A small image embedding model, trained from scratch.
Training: batches of 256, held-out accuracy 99%.
Rows from block 4 of a small image embedding model, named by matrix and row number. Rows with one number belong to one channel. Each number is 500 + 40 x the weight over its row's rms, rounded and kept within 0 to 999. All counts start at 0. Numbers have three digits each.
After each channel's rows are labels from the 100 images, of 14848, where the channel reaches its highest value: "strongest on" is what is common among them. Only what is clearly more common there than usual is listed. The data: close-ups of made-up surfaces with and without defects. In brackets: how many of the 100, against the usual share in percent.
# convs0: first 3x3 conv (model.blocks.4.convs.0.weight, 128x128x3x3, each kernel summed), inputs 0-127
# convs1: second 3x3 conv (model.blocks.4.convs.1.weight, 128x128x3x3, transposed, each kernel summed), outputs 0-127

convs0.86:538499483433489480434361554561536501513466506495530417518432565403497495446420485485507463520505503423522367487507444423447516499511450521480463491529508521485508447503428485465435459527525489508449472476515534470479489547537501489489473520472481462412511485545485490499552453456527497460441471485485497463506483474520517487458448537525485472492551459502471483515459507517440531426501
convs1.86:524565510488488461467521436514455531535496473523473469519451481468468566448489569509514514501609549483500481470544535509464488456483479525579514452477493540490431511532517514619469462506490509470478432559551539471493419505519513474483498489478569490503503519456481539459560543491444494432592576492490493502582486542479510542461490492506545386536484500501437524487449539544491546438543
strongest on: crack (53 vs 11.4); hole (47 vs 10.6); brushed metal (37 vs 11.3)

convs0.79:516454514497453490464426529483498517418458494481448495508475434473550473477534487454442508495508473466544346484487464464582471412523506411493536515442462485491497480523436546455442464537498508466473444489494488551511484520513437562549479504480473470443489477546454512555497472463489517514466454470487487450407448503513479485462486502501413462440464503512419481428486502486443468519493
convs1.79:494499533495503480471487449508410519544546463511437605519499544466490518544484505547411460515526469597516450574508516509506481492509511496523490474473570514551409496524527519547463488546540483449530493470491465416513456503498497422517499486506519447500431601514500545413541464499499523485524559516518472514486483540507463536572446541556492496520492519470500570550449539522568500415449
strongest on: wire mesh (46 vs 10.9); specks (42 vs 11.3); tiles (41 vs 11.1)

convs0.109:499428519431427489469487537467402462475475461480491477510481550428532482457488457458459387451498484511474488479519491461512459483377477523489539440440559503446465455539468473466441501514496492444534525463517515416475446546500501462539465469504464474438491492491495435493516497454569565487431485494489477463510473457539494555461495461503509472530507476437476474430519489434433434498512
convs1.109:497546523545500540489497532554479567445488471458531467451469519480487609572548445558476518467486501442433541424551552464430444497485490479498572439502464538469502492531515464556491471449494429562450522548548485467437493412474472492463515484444502481498480471502484509432535495466488521449570572468488561526497449491462542572523438489492541484530541506503503562552529497508442479471526
strongest on: wood (69 vs 11.4)

convs0.107:502503456419449483485429539451447470455516439497404455495503520418520462511456500471440474461528499516452592483476496457541433447494517485501435476471443535500458495537459477356445508468475513503429427494506404429526460461481470465492476524485453447459513515539473462494510433473510483523443538535520482516441490460507560493497510490523487501460433444515503462459484511483488481510481
convs1.107:515481446489531569472531501532482501508497494521501472572481513508497573549530471534445492512502497506548500548518545530456509441505508453510504405484516584546435515573519487513516513470518473485491475500499436512492506502479490423480524533465590406470488606479507490469555518470479538570539501528533483499516500573473502511502513450513546465531512478503451584552505521581494363488395
strongest on: stain (78 vs 11.1); wood (33 vs 11.4)

convs0.5:487463481466433471456462499462425474448488459474543460470436536493499484404489459460434368420478502528513491488499460482428474520413482514461509432423536510448452473505450454444459507525510482458478516517442501426495452538502502513468497484434466432440464519456472498494480485490492562546506490473625463457493506449539476519484478490502467464528472477524439489506521486466446489480499
convs1.5:508632496516488536519530472475478532488488546508511534524447513526530540529532501621507542515530492462408518418491451548457517486530501464528462405484500507499470523551490531550511447502478454532395448524520465592453492507524511467451501516507479524475534480506486457468523495519447501507503555487494450495519474502465472553495530536520533445547433479544460551572488500548494601551578
strongest on: wood (53 vs 11.4); smear (40 vs 10.7); stain (36 vs 11.1)

convs0.111:470517431450522407448521514453447497409533457472529515489479528551428568497508509565465447443524531521532462524497518499465417543464499457507484520478504512504435550576524538484474542475448522494517441479494535516545497491496503477462499457393523399489459505481427540443553471530441465465529512508535436558516487522515463498516487487477427481511518450487497585489455545507453451480439
convs1.111:504450558535521511507512457486484438462511501541471417558486496431474513465478575436563517464503528411539474568463511535459508414505464514473474436438491584562488505439469496469466477467512485476533438460496472487487450518421498459485526508480584491549492472450472483525566470516580499491465489537497430497540519574495503575390474461512489456465505504515453537526440537510487495522499
strongest on: stain (53 vs 11.1); crack (46 vs 11.4); brushed metal (30 vs 11.3)

convs0.44:459540483506491496459487385513421415577410463489542503469514515471514456496487446496469520489475454509433487508445469479498523523575498519443464453507451469487465471442543530491523501513447524542480527480538455485469491521534449522499469550486486511507506539519428524531449521488515455496442408508419529498492526463475470456442521517505570461427563572508536471554520504478580518595452
convs1.44:520488398446480400462547493474496513523441493486489491477531537484525526488466470502468546494503501549500506496499491435443512448501405478430471526531520475481493556502470504560588510497568494364493581532472486452527502459535494443506494534552461476491448426505434552442474437494490442468541418479499477479486502477501496523546490476506512485503481548481536504553587468504492461421455
strongest on: wood (77 vs 11.4); scratch (48 vs 11.2); bright spot (30 vs 11.6)

convs0.90:492467480447415472446516502523446492440537479455457452489484517444524458532521466473454387449467498480438521451497457461498498464439507507488485503455514488410485444498444467464422483534503469483456459478441475442484485469505504466509445503403433448476496494454446501496474489445513531480436461461555449459486483434501519494447503510509481490505442468448456439508513476465398408497485
convs1.90:570583508444499474504458491504532482516570541533447549516449507583512579544496469534440479499502482552471461455532500537447512507526504451535506481422484530501463516603524531620544484441543454475442459499537483541438491481546489521449496473399526429520491555469509575488546501482461502530491473467534501528468480540511512551516479517516521492532505497546476576499477538580470490473432
strongest on: dent (97 vs 11); brushed metal (32 vs 11.3); stone (31 vs 11.1)

convs0.64:482488500483483485475483529530501497437508476472459503465469522428514456503459480464439448493501455483410540427440491435533441430520488423439513505506453516482531501523517500333480536499485479474449436453510445445483545495517538479492430524431478402474498504463483450514518507438496540468453476523581426447478521471458522500471503507552501449475428480536509459487464461493482494481492
convs1.64:534527508508521558484505462504490484491561501540447501568479520522526604531508524519451484521539473517538471557509520526451514474506525471533478488497506585554401527590520507554529487505524497445491412485523462515495491486490494459504500490434590451489509588469503543434580480481544510568474498555527454493495507560436475504516477502540527515527496484517497590537505510594500429404432
strongest on: tiles (57 vs 11.1); stain (33 vs 11.1); smear (32 vs 10.7)

convs0.21:557455487430470508438368522489510517453457533521508456525450510397507492511494489459500472474505532447520448483498466476474526427469434507486480494470517517475473473505396466391473494518498529450435511502482477490489463470510472493541467488465460471441512481587434518504516407432581481500419485525509441437515487484511526485475510530545440453481540448506486418507487517493457477480485
convs1.21:500580546487478499463495438517498565500496472517468487546508497481462588487503549529441490488578519501516475447579557534456501429501480524574484449481528511499391506543485517587485466466500509515439475521543547462486427477507515478463503487507575448475521550459492520450575524468455513475568594504492475503532512554453520580452524476528558447539504550492513542556465534575467503496510
strongest on: tiles (40 vs 11.1); dent (39 vs 11); crack (32 vs 11.4)

convs0.127:549479417487445508495450447419442468472505481471507486431438443518531471435511483481508479502415428468477506454489481481450533490463479457449434510490499478431457424503444488522457467511417470529533471457504473485482467493539468456506480510474431541410510476458428497451478403462457460485496486433471475499470445421562505515491516448508483509526473443511459469456488501459436453533490
convs1.127:389486509477502466427458484486515489455503478499484569495492464553498525500516541553513521470492483559503512563496550544497401465483485525553515521495506573550455499470496472475532503456419483490515452519506525492516459425464478503463517489479498536569407494502535485513539495508486418549399581464475542487508495486535508478487444469488505468448529509494500523638504489461474572479610
strongest on: tiles (45 vs 11.1)

convs0.59:504512533522466428491498489463442534435450452505457415445415505476506483489481479524463459442459464409462521477419444439545505487473492469381504526483484494464469479530466445487462484531528482469501489435456503403494482448506481472487422478502455492462500507480490575398540442496512512500515435481519492494426486426529477440463516536483490484536471444508450466479532509468454495459460
convs1.59:529531522567476498483540466449500554462622471523532501618508454484500528548480483484481462512485551488528555502530488483524517514538567486478444506474534464518570530536527549505475484464480431493526502470518563487438507497465516484570474511448564555553480492468544545511617526435566547488505568537576463509513532544495493506510435442566526518473475589511530535521514540532477516469531
strongest on: stain (100 vs 11.1); tiles (47 vs 11.1)

convs0.108:523510489527481479438493480501446467441456458470541482450490463517527456507492481436488486522395447493513489495473426452468529532474516498381478435489514406467513461433541508465481510561495441488482399509481464496489503565518452499492480499458480537479548487462436556488422474477518510529482399476482536469440462421498457471455546539474511493481485505532504464404568495458477535485467
convs1.108:509518501521506565500446518483565510456493499501554465481484458509547577466484464551553507498454520516483550476500484431508495474501522504466525560486516424485552528571498505446506519548407463425561511499455490494417463397513495536556513461487450574530462459523515457507458468506497440424488556480504539516514550463459525521496465481474499551471514539520544567463583469398470569503553
strongest on: bright spot (88 vs 11.6); woven cloth (28 vs 11.3)

convs0.52:478487491562463488510477480468467502438450453489522502457486535450489476527545404425468410496421438494498529463519475486504466527474497518441482510465537491443469483476444529428473490564532428538513554417478508527514512499520486472461483477444425497436474474469446447494454439499486503525476470549509530516430485431498456545491536519625475535534515437452479485521509496480398491528459
convs1.52:434392524477484442543468513482439474490494482484515447478518458443510507493496471521522491447405452536531515534476500459496466530492515479435506542497560479477601475465476488418484480435463418433548491484411460475426541469448498492546524466474456497593454462493509449517400501536516456468464483458469504468451492460488505538479461498453467567494514485507492504494486491424512459563464
strongest on: hole (76 vs 10.6); wood (41 vs 11.4)

convs0.42:496500457501461503438450507502500506508514391470360499442496490523522446481494465481436499453454467436475576494490466490516520518481522490424469522460541485496444440494384465467470444473461499460475471551433476501491471476499424506452532471464479499506524516490467475491483395502497515487478487536553455528453421478501505462484471468457501484434469391463466455441488527505535500527473
convs1.42:467469501505532497498538514515478545527361502519527453480522505507493525349488583515556500464499570511600543611504519518537441492489451505490542477502488536499491464476493472459498509527456490472497492515508435490488431570523508432568516517552491503584504484536492525537479561490582476540526574543475547491549524491518465529512497496474537412462524549488481491503539479481490533537473
strongest on: hole (82 vs 10.6)

convs0.81:461516443479507491419494507471455468502522451472477530480498558479483474509461466431481459518450501459517442472457477459486505499507523430456453477508488502526533483478420505450457507416483437510495478496485566490461486507438468462447512496485485476461452484509423481471448479503429435485465449545490437475458512476476548488488432449512395493480485405561525464433384493508492533405463
convs1.81:494476538527528530528502480495425602521360528530538525585508513511525507447526570458570489502507515573573515608456530537470484547502428460525470475503508570518552521541501488495510480532501524471510498553527370524497440552505476475534514454511546504499553505499482494556480553471561510522501437495516479475507487531423493527532481571467481480498495500528476491482534506554537448552502
strongest on: tiles (71 vs 11.1); hole (66 vs 10.6)

convs0.66:518472443551494493468484535521462519494486411444401461473498526513481458468437449502481424419467500462469458460495432497487548492482530511454461425463501493489464527456458530488491493439470448446441452561434508466453578432505454494469521511477488545549484564502422517547425500497442429472477476517487536533441445498491467451526460450506475520448480451499478459447464494556482529454486
convs1.66:431459537462485445513484475533394534585380477526503462545460437475493568398460576458544502510556536507528517533505471506486473503487418507515529488515489471473540496472501470477519505472442532459451541500456466489490415526494471491530502518547510445510508457501579529497426485412504445468484517523467529486555487496512412529453464524481521387466521522461490517458526490508518519509493
strongest on: hole (98 vs 10.6); brushed metal (38 vs 11.3)

convs0.103:509458466521552504444397499450443497403514526471486474547542524498508559537472500502516427490535556516456494523494545506508417440445525483525492487443485511522456555578522500431474488531487494458549443477513505485478462468464422500535472501433514435437487465516460491464544435493511482490520531558517484467523496519500505487514466497516456443483494366457521525481445514487384486459433
convs1.103:515389410466523507516479451509482500528510469527477471564519493467436502491512545466470501507511460429548423565491515539499492455518482466567493388504497546551484515457495511468477468520485570470532470469542495445497459518518515425475490469462554486515521569444471527536556486464476535473406429564520461500487547553478487496486482347536493492479509505492465497489441550483489451493482
strongest on: hole (51 vs 10.6); tiles (40 vs 11.1); circuit traces (27 vs 11.1)

convs0.9:437503420471506404526417478395530467517449428473430498435514495496457406498506523409485522508504476537475560479486494487516427533544506464467475524509483487533481438459477507460487497473537489522489458494493487484550489450488460499454498522495477509472482493496516537443428439512459511496476412545621551458432507459445532523462509498482513444470463450557521431492494496507514447520459
convs1.9:505467516539537544482557548556484473438499508489522536493561461505506482502538471468537514515438490498492511591529529509520519558472467442464545467526514584568535540484547452534465542474549426522546443469501369510462544509514490494544523491508498553536460520556394426495470568519532543525513445416503547506579500487495546447509464498432519506514511489495495523526518462469462419498450
strongest on: bright spot (85 vs 11.6); wood (39 vs 11.4)

convs0.124:457520447479468496473483463447540466584512495517515544373514475580519419486504543453517484455474502480434565493533471508439535542564512569370459584542518463496444487412482466465531540533491473537515442553483488528512523491526456440487545516465484519521545493468476533486468490436515494458461442514470489487475461470485523505434539523523514434487426528524514457486521505493555481520520
convs1.124:513485538479473416523494498548540475446475468543438463582527524465502498478488531474458435471547467506483503455459529510476562534504426505506559562493476542513433518488516511574492519538497519405513490518516488503547467414547505430543494504420521460493569560499402545428504522455555397534471424493501537529453536509515488555491497479487463528507527523503474490483519520523480382504487
strongest on: bright spot (94 vs 11.6); leather (46 vs 11.2); wood (38 vs 11.4)

convs0.76:530512444495450479445482386487450451523461484478627463468475486517506493470503478484494487477470461512469476494479444459496526551545466487427494420468493408448461424480525523440521502533476483506486519504514490486510485536528400525476457505455458528481532511517415541488433539470468479523466411530410502458475476426501476439470533508472568443466515557515487499492527488437513499549463
convs1.76:529487367509522483475529518451557504449492515493549468485540493551537571568451476540518506512442530575496519479449509436472521466519499507384476530483521452535571545523494517454524491479489411418505542485446486505411535422495498486554490512476464485494428452525509471511454475504505453457486546443520484488515513484487496463519427435467502588507479568489523547525562491460517529484529
strongest on: wood (46 vs 11.4); smear (38 vs 10.7); stone (36 vs 11.1)

convs0.89:462456505455465432498466473495484500434437446454487469510498495488510460482492463469450500508498405483524348473516453462545432466474510421481531489527436447466513479479512558471502455523455497486472428466475486523524457466524460551588483502489471444510485475519393480556476467482476499504462438459446517509476490468520391437495489436510502462488464482538483480446522527509466499474429
convs1.89:462462438452476491459470480486491539561515493533487602574574466441438509497541499502386468444458531556515492537489496550524469458511511495577457484475532517543469518511488504525508443464460479466455500497516482410542462537470499497512510501482537401585419523462534481502491472533461473489530569462460430474457542557523450505576466462480497461525465523491468533524498542525518540501584
strongest on: crack (69 vs 11.4); hole (31 vs 10.6)

convs0.3:529461482497493477463482483477486487424436491471471480498510494452508469477514467466439497497506489458525418501428449424602499449541519381473537529454490469472536502534453543507427410571452493409499450464520531465506524505545475506536441454519480485480464492529475537597469451472467524512496441509500473465416508473526455458493475511545407444457495513500478468450460537490458478490481
convs1.3:488534494455490521439487495451461528508584459510494561541471474477446524533526534557364484446483533517532495528426469500506457479512534509509443484476525478514457516500508502538451459478448493523505473456496526449482427499461514511529504511493521394578407514488514538427519419451474490483449538541499453509522453535527481532554464532570527458488480562473544549549473538479526605497549
strongest on: hole (96 vs 10.6); brushed metal (39 vs 11.3)

convs0.67:496442519488448514485504545433431445479510422429489508474507524483536502500523469446448422458482535525436547479514488484545443521378498531476526463426597495466493482523464472456462483484493490498526534486511518426442419548492484465527490429523478445504476407521480468530512469520576598514518570483554513481527471473492525540485439473523456484495488505476503492439537491457438481483556
convs1.67:491506515499525584505468532517483479505432454442486499472480470490483495510537449518521516471485459463441476453439498459489473454485441470457531458536457503478466441541460465408478486498530406523504543438436449466459486403481508522392501484454431462477463504495481467435462503493419554490505542454524522481471438444451461524471399498450467484507535438489501529523506477439452447454480
strongest on: wood (62 vs 11.4); smear (42 vs 10.7)

convs0.28:472466518461457462564524502521451470414463419500444489491476496449527471519427472446497450494491469474507545502515477475469494505426486435481496478474502480481510445472478550421479439557480498485433439452434488508495500444535453525506515509411468522450516511487412438514482475501467533507473485548439494535430486471489448461497499461519437489481456436601501500442509496485370509485451
convs1.28:436473592494462454566518439492405482577454518545493568562552518438522516475509520471486473485503517580483495499485546539511498495499517490548498490462531485501527512542460561572502442524483490485428476527503427461470518501519475436537511504515545485575509526447485455555447465460526519529518525407467453488456556542442428590515480540463468492603499486477520518497505539553505524547524
strongest on: crack (93 vs 11.4)

convs0.106:442497461492466492463496497488537464469510369399359497460525521495459454481486424485406491509452490456442553449475469462494504502517506466410466529494505510449537467533438474409475470482486449478493477505463527467498514496494489449448503462444465502494472524479409485447569481484509497503463486483439466518430499458512510493460491501438442501521465425449482478483453498514536514480486
convs1.106:502500483527532567517535433498509503493411514549518498549517554501522521450482556476573498510552531498583524641475571581537507492505411455540506458469480560598495532475509526489511514520505502459447503565562400493528429533500505473519495512502557535523491533495466491530545531489499546565496545529548504511527541559475457523525499478506524406533495510505433501530485531539555471520500
strongest on: tiles (53 vs 11.1); hole (46 vs 10.6); crack (34 vs 11.4)

convs0.51:524472462497478490452473385479429415473388458494470472491502550447475482492465454484466477525459473511434497511487493464471511481524477521478465483435457499474480498515479516426514454524435507542499605431510410490449497481567377566523459533566480506462513487506492444504439461504494516494478427527455518441481534460456491516476501511537535480459563499466471494512542514464545472526535
convs1.51:434528509477506524484519510493460426448417479467549586567532549465521542445495376534474530515423488556564496522467513468479494520445452476493497459514510473472571542498470495470546458422496522545485596514460531427522484509473475450456518530457471523457431423501483452480489519448439488537478489413466465474469484480523498504472495547493483502578505533463488506461497458495466556523559
strongest on: bright spot (57 vs 11.6); wood (47 vs 11.4)

convs0.99:452496490459478523495473429497490433498428477492558488455484460497452454471515489554485541472470502503483609523511514513483513576564507532444455543467468463491490501490550482468518469532428500498544604451524407461481542453563462583498498540477493486501475474533475502471444519510492464486452460512458508518527550479555518547490482506552564461468566544489505442590547514480590492529409
convs1.99:477474417443467491470514463532492496490477442452451488482520555494490476458500430523495539469438438494518485545519474426539507442494485474401556543502500527475535515455518464487438552427530484497532598519453389488480517539505470398476531499560471479478450427533437521476499426492450513523548472436464548498442474477534523557501463484504467430499540502491528434523505480510478505463451
strongest on: wood (81 vs 11.4); bright spot (64 vs 11.6)

convs0.10:499466544473444499422436539492421538484510469450455503481514542465522499458429501479399423403476503466519609479453482442488503524469501530447455533469583500469470487540445520453446494489509519489501550508472516436503450477480562488467500456435478411458493458464448518452519473478496516532484545534535492438527461469506512533485466498577487504472440470491444483504489469518423451459464
convs1.10:585477543467503465507519493459475479491535528529552534548488543521531494560480462556463488508442477490488498476562514511561509522485536473485517434449519457567480534522531547490464475514514480550432398543553409476484489476576455453511518455521573456500528580487428480472516531446485555498487545466520471515432463574455502505555519386542498523435490498497588474473476543480481498495448
strongest on: smear (71 vs 10.7); wood (42 vs 11.4)

convs0.101:476452481517527513441496541501477535426544485454386540478522549501508500503456420480465527514464464509524425476482522473484457400494511471470489513474453513523508551600453549427436502500489475504504462463525453501482530441470390426501492475407511505457458496483385506468498487543482472478508493558482489485443527524453516538467451510520459485484486448461505514435418491536498481453503
convs1.101:481464507480529541519453469516422482490433509527491489572500532485492551402516546500518480508508437481539435597463538547485513447479430505521515483503517567576486498490482489474495507578522552456511477492513368495523438529552501459440512511482549493524549494492385524493513455453518516476421451564499484493436532539496502589472502522459473502510504456483442542510460503504530464559459
strongest on: specks (83 vs 11.3); wood (37 vs 11.4); tiles (28 vs 11.1)

convs0.53:545522454494470507468411454541560509484448464477493485509468441490443447516499472444464551527447539489504341478443456471542486451503485510475444466467504483482528453479448447462483463438439516520432475513507546537448456530498394531527488512502469449501451465480450481538510420468541496464461490529453512497504460484477463428480466471485527481443567479499524492437528520513424550484496
convs1.53:525520481454475493436435483540523589642446507514445491511510482534491518475491545555495485451466561467509503531510440476550511449471493448453536488514502436488408497525512515527536493538532457500514476532517485454493479425542511473477508433515479484503432465507498541535444488520430496509500600458447516505528510480506501504588450545473523447496505476515428484530494496481488641447535
strongest on: hole (100 vs 10.6); brushed metal (42 vs 11.3); tiles (32 vs 11.1)

convs0.40:510446500487509503466422546505606551483504447436488549475516456528581467499461456540489517464444529489498414462493468491452502461449507584509411529422444563508501519508437511539513454426488498524456510518465475537462521467440542553486482492464510531449495520537466483519548499514574435473504553537474456516462449582547516544536436511528502534434499508462495477552523494545458495547454
convs1.40:518455452479508460466495503498485557506392462471460449501450475537458552531478603528486485464509472454570503516521471469478495458495416524452536498492508492511403530439508486451500507488540501535533467506476433539514334530498498557471492461528522415410570525508508534431499511497496492506512510519523549487567479516535507468483504508551532427407517498486451503488462498465498530487499
strongest on: dent (83 vs 11); leather (44 vs 11.2)

convs0.126:539497566500475481486447476532556507457504507486469511480477448467492469507464479476539524509469520457473441486485473429493486408518508433414473552473503468478577500490395512476468463546430466490478385475536481515483566436536469523485509520503467554498482489400421504454475489431473464443499535461511496485400512469470500524453485550506435480430473436472466484482445487500508499451550
convs1.126:501544580503536521535428513515496451618549509487489493516485516529527571470454507560526525577538489440498473563481486528543506452459488488486532523573431454488389468477513519536507510604513581425500484483501407500503445432560523514466508496528470528513539546524475563486454466445528471510442446479469512505508527458520513487499493557468534491528475486473488547443443450456515533463516
strongest on: tiles (88 vs 11.1); hole (45 vs 10.6)

convs0.73:527465503457471511487455511418446448475542468482440452467495507463557478497470502509450406447501509467423578460483454483480428464519483498447487483434437556482446483515438462365465515541499479515438408486504447449493471503509415466534454545481457453507504519576477478513517469471538476454450504526498500444459489469506533455452512510507456523414464495492451479459474494492511467521487
convs1.73:486486474482515484492514485505524519462512509487459464501480499463474593525520435550457514510495449486497503481554492490494454419476569486476452439518530536498490492570496456502525501487516524504481532453475466479499548444503499350499525496440526435458512569498471437438541470487440522591543581506480474486489501501388477533505512506513519507516472481488524608528502488534483427406403
strongest on: stain (72 vs 11.1); smear (28 vs 10.7)

convs0.92:433481514427446499443497480584473477453451459503501438527422489448457491471489469459473500560472505421529463449485435406500534478497472505470484470549583494464557433487478420477517457453452539529402444455493497489543446532458439505453509504496466448495502515478462509459529455394524532530452513502497470452447451446498507461469499516475505453506471429495481476512519515512507478434498
convs1.92:501592599517500573440545456488461513500469463519516442531491452448528482426477566489523499555552579474554556440507500495469507459532476518516472502515511544487473514513538541574482467494496444513476473479540524512455469489476518485512488535550530532517463524482458518503561512481494495475465594486516467529564500536482521541476445534496577431521453526490420480548497547533562562470636
strongest on: crack (60 vs 11.4); tiles (31 vs 11.1)

convs0.57:515499537528426469467490484463432506435549429437514499484532533487565471529479503459429463427474537541460566470472498424435463563424533532465494529496563516441419492504479533452464500490502531461528503525445488495487430504467521443514459473408467448478550482506471520472473489510528544556523455490562476465509427468495459531461483466479482522516515529485536492452512475474370440484480
convs1.57:530491605439515484537440444507471397489555553522517499481429535474582539499477453524495534510533451454494503496500483509488509469470507519523525445510464463554416494544504528574524532548491466492419410518497468500524523417628498472495501451506505437498505502511463514430525461499478499457520481484496508504474496489452529541554580448518464514506459464496537563466463473505464459446420
strongest on: smear (81 vs 10.7); wood (46 vs 11.4)

convs0.33:524484487508527500467421542447479510370487516480423460472476544459491487482566530478481452475506533490491403518487495501509426354485540476500551507480468521493443550526497525441451477518494479461522458474501461520472500489473420460549415532447520500390479544488477501483491480513505444510469463529543478474490489529532503500462503494541451510441484507476475482487467497502418419583459
convs1.33:552504495471514548449465482482527447463539491531469500546473522517480578467511503547419477500483426491533428545513505522431502456522454504544462500464531518553480514554500509551533509451475537505474451505549501449519440517456492447498503477431569452477460571451483571492588477440468486452456470552516456505469529555554519564483517417557503485473496516508497588496423538554522458542423
strongest on: specks (45 vs 11.3); scratch (35 vs 11.2); wood (32 vs 11.4)

convs0.2:528507505508520430455486511516474515443526441474440489441494452443527480471436436467463486452456525448530505473464440453506489498485506479458497442465485434497469445505538500486476489465451448443437453508469627500413504518485469418437474438432481474511509442537461508475481494498495531507472493504535480468482452458477518478476471469540473484425501523490447477493470507492332499483457
convs1.2:489385542497512389544466504512398476590505503485496435498484519493539475478507494493544494490518496471521489540491470500604454509489509500485523454521477450519514450468497493430410495518505475444478436524412480514507505488485504481514510453533502455563520435520546460433429513509500461461570630482456525467481449480492481460457509513477447454454480464460485461500465490435474505495456
strongest on: hole (97 vs 10.6); brushed metal (36 vs 11.3); wood (29 vs 11.4)

convs0.69:476505460487514480427474537481470466480525390446470503484500561479473457514461429450432470493448473473521468468494480471533426523454473415447500477494584490519490528483433498454438462437506443507521506480478575475474496461432488475458518500479478508432427475509480489485431459504457444515488466545542430498462504473476509521483430460514402470525446409529519441482425499514488474467492
convs1.69:501460548548521504579522479507436559492392535529536495524536484485529483448522573453581463465510542544563570627509537528461477540516407448511510447484546552535521484493522500488498498472493486461559483512505393530502456539486496477587511501508513524523529494510441480572498559487581489527456436497490524515501486514462455513498481518463501446538492540523489504498575518509520443570518
strongest on: tiles (86 vs 11.1); scratch (38 vs 11.2); hole (37 vs 10.6)

convs0.91:518482482418457504433407578531520487435448526515428463486433555446472472486486511494500504486479577462530453488506481472472511375514475535435482500514566544469527477540452479378507493501493525526465566504477455478532473516489434490546482500465492458477497505515439478470531463393565512505434484493502400483481467502557521529478487505519516439500537490516476439518495497518508491432506
convs1.91:494560522503519489486503461503479570484497505518456484530500546468465568506531556509463480498556531487512456450510566517413471413489468504562531475514534516500364492540474503583493501460537459504435489559508568498511480483472514514460515491480567434487487522482484505434600499456499508501586585519475512523529488537474530602455513480544481470545498556492422537542477527563472541530540
strongest on: crack (97 vs 11.4); tiles (40 vs 11.1)

convs0.88:487469471544494529472515485506488487455572488481454469454512507452539429538528464458498486500458484450431425466478469483475472408477544507443457495453466534480479541465431565475473504434510464530483511476474452501468580412463478521534449473457466538481460515577373448536457501481503430463464492529496514535485466504485554461484489424506461488474457475460507422513403490499453446520496
convs1.88:451486502478501409570467453558440514494387570491477477514468542508446634417523549542528500489511450527487502514576500507427423487469414531528518486523555510493551487463474448495555488464496517520478547501497442531553498528488491480481545515500517446473535478490549514451482468471503464464451410480479529471462500489459498550498555511502500432513549524523461565534485489450465461508449
strongest on: bright spot (71 vs 11.6); dent (29 vs 11); circuit traces (28 vs 11.1)

convs0.114:486565445491489479512531438479452396510500466474380534436482534490458438451495522598466449429434479460487559541446514503496509511476479558414457507492531525486420530474501446521460455494508485455521522482489510460475505518539499480431525479520498534523507540443483472465656480505477467474489475480512500558448533495533510511439510435533480501507503457547476515527499515472491451518443
convs1.114:513561468500465429411476492527518439468551481502462497550486488473526524490473533565446492487476484489489522530472427514565515474495465455512542489468507459545410521525501519553519531495457508546424501484481565460408444474468485462538524459545497448533414501516564523472531459465524477538455547608479516517480517489503498538462419540500529421538514512493548567593486497506462567465550
strongest on: smear (61 vs 10.7); wire mesh (38 vs 10.9); tiles (31 vs 11.1)

convs0.7:487492471474484493459404502529500514356508539498430455494544506500526505508503518479460488496489560490542380501486466481566486340504542459490543531479503536480529470485493599448492439503459487462497476456508454495517486523494401484557467467536477472469463502509462532513531446457475466544441463500476479430478476516515491480472491475529476526447473500517468500468453482485420443498468
convs1.7:509500483476503527471510437497473490501503487526470574591491521497432540475510530522396479500530440563523439546490515540545472469523507517565464441470526525566459519546492518554502469504496561490499463494545508439550494525492511462509504509472601436474447561431537548454571492460479519465476532551520435498529541573502498506562485433581531452502498533503529544546427570528471527436469
strongest on: wire mesh (52 vs 10.9); crack (45 vs 11.4); stain (32 vs 11.1)

convs0.30:522560467420460463517450514406500516517416459509465440456456550487433454556526541503462479433519464502443537449498484485540472498483464489476474499524452546453454506525497457444508511514538524470481466439476411439571519442567420532502414515519478447429551514499513492516531479491488507467513436504532490526444479503476506477472570538482525489531503484597505466499501487462522430544425
convs1.30:585494463503490540459515485514570497518603511554501489555502498522484610573516484550446456469494486502497491519530513507447531479478565455542484523459539552534440536629538492568516538470528503480532435514518501473503543496498489455535504501381553432479482565495506537491557535507536494506529479499519501497504526532558492465527490437507525548457503506524472609488517512592482441502497
strongest on: wood (68 vs 11.4); dent (51 vs 11)

convs0.75:435498432415477434487434415470532470474397509500442501476473525484404467459507528428474519471509462497486544471470479474497460500490478500524487428478469534490536479490500481388524502502479531472484474470488410491548544481505393462515477518452484476451495497508457448456483464482502494499420478482444445468520548493432537480459489462497551428490498444563478446508445469488483481475436
convs1.75:507443552548523540466561493540440489491493591533512566506545566517469506484558472517478483464476567591474522538513542568468511530459508526487545496537493562565454537513512446521565535500526505494510508575522435487552559437521491517539524581467555456499480531510396466516487558549524519468551547426462522504531540518502525516552542467410535501560517567488452527537509477530496503485483
strongest on: crack (100 vs 11.4); brushed metal (38 vs 11.3); stone (31 vs 11.1)

convs0.74:510491475525562492464312512455461539443515535483485512531496534490519544515470482505500474503530530519487456504489521498495443393461521484533487471473472529530507557610451584455487497534521510485497442461536470497474494435484423465548477499465527471477501520518411489476534441498515470466525520544488495470510534540475529532503492507481469444492527460502502524461418505505390516472403
convs1.74:465397435423498506478457477517489514524528512491476478524508442449465496506518529425435496472513450445504398520490523524471466489496495512566504424494514533551441491461490499508479464504421534462529458464544481419488436512503512469453519423452521437566533526460463525519520495454482497455399457553497472493470517516442520509454519420491426499490511486479431495507387539473504474517537
strongest on: specks (70 vs 11.3); tiles (58 vs 11.1)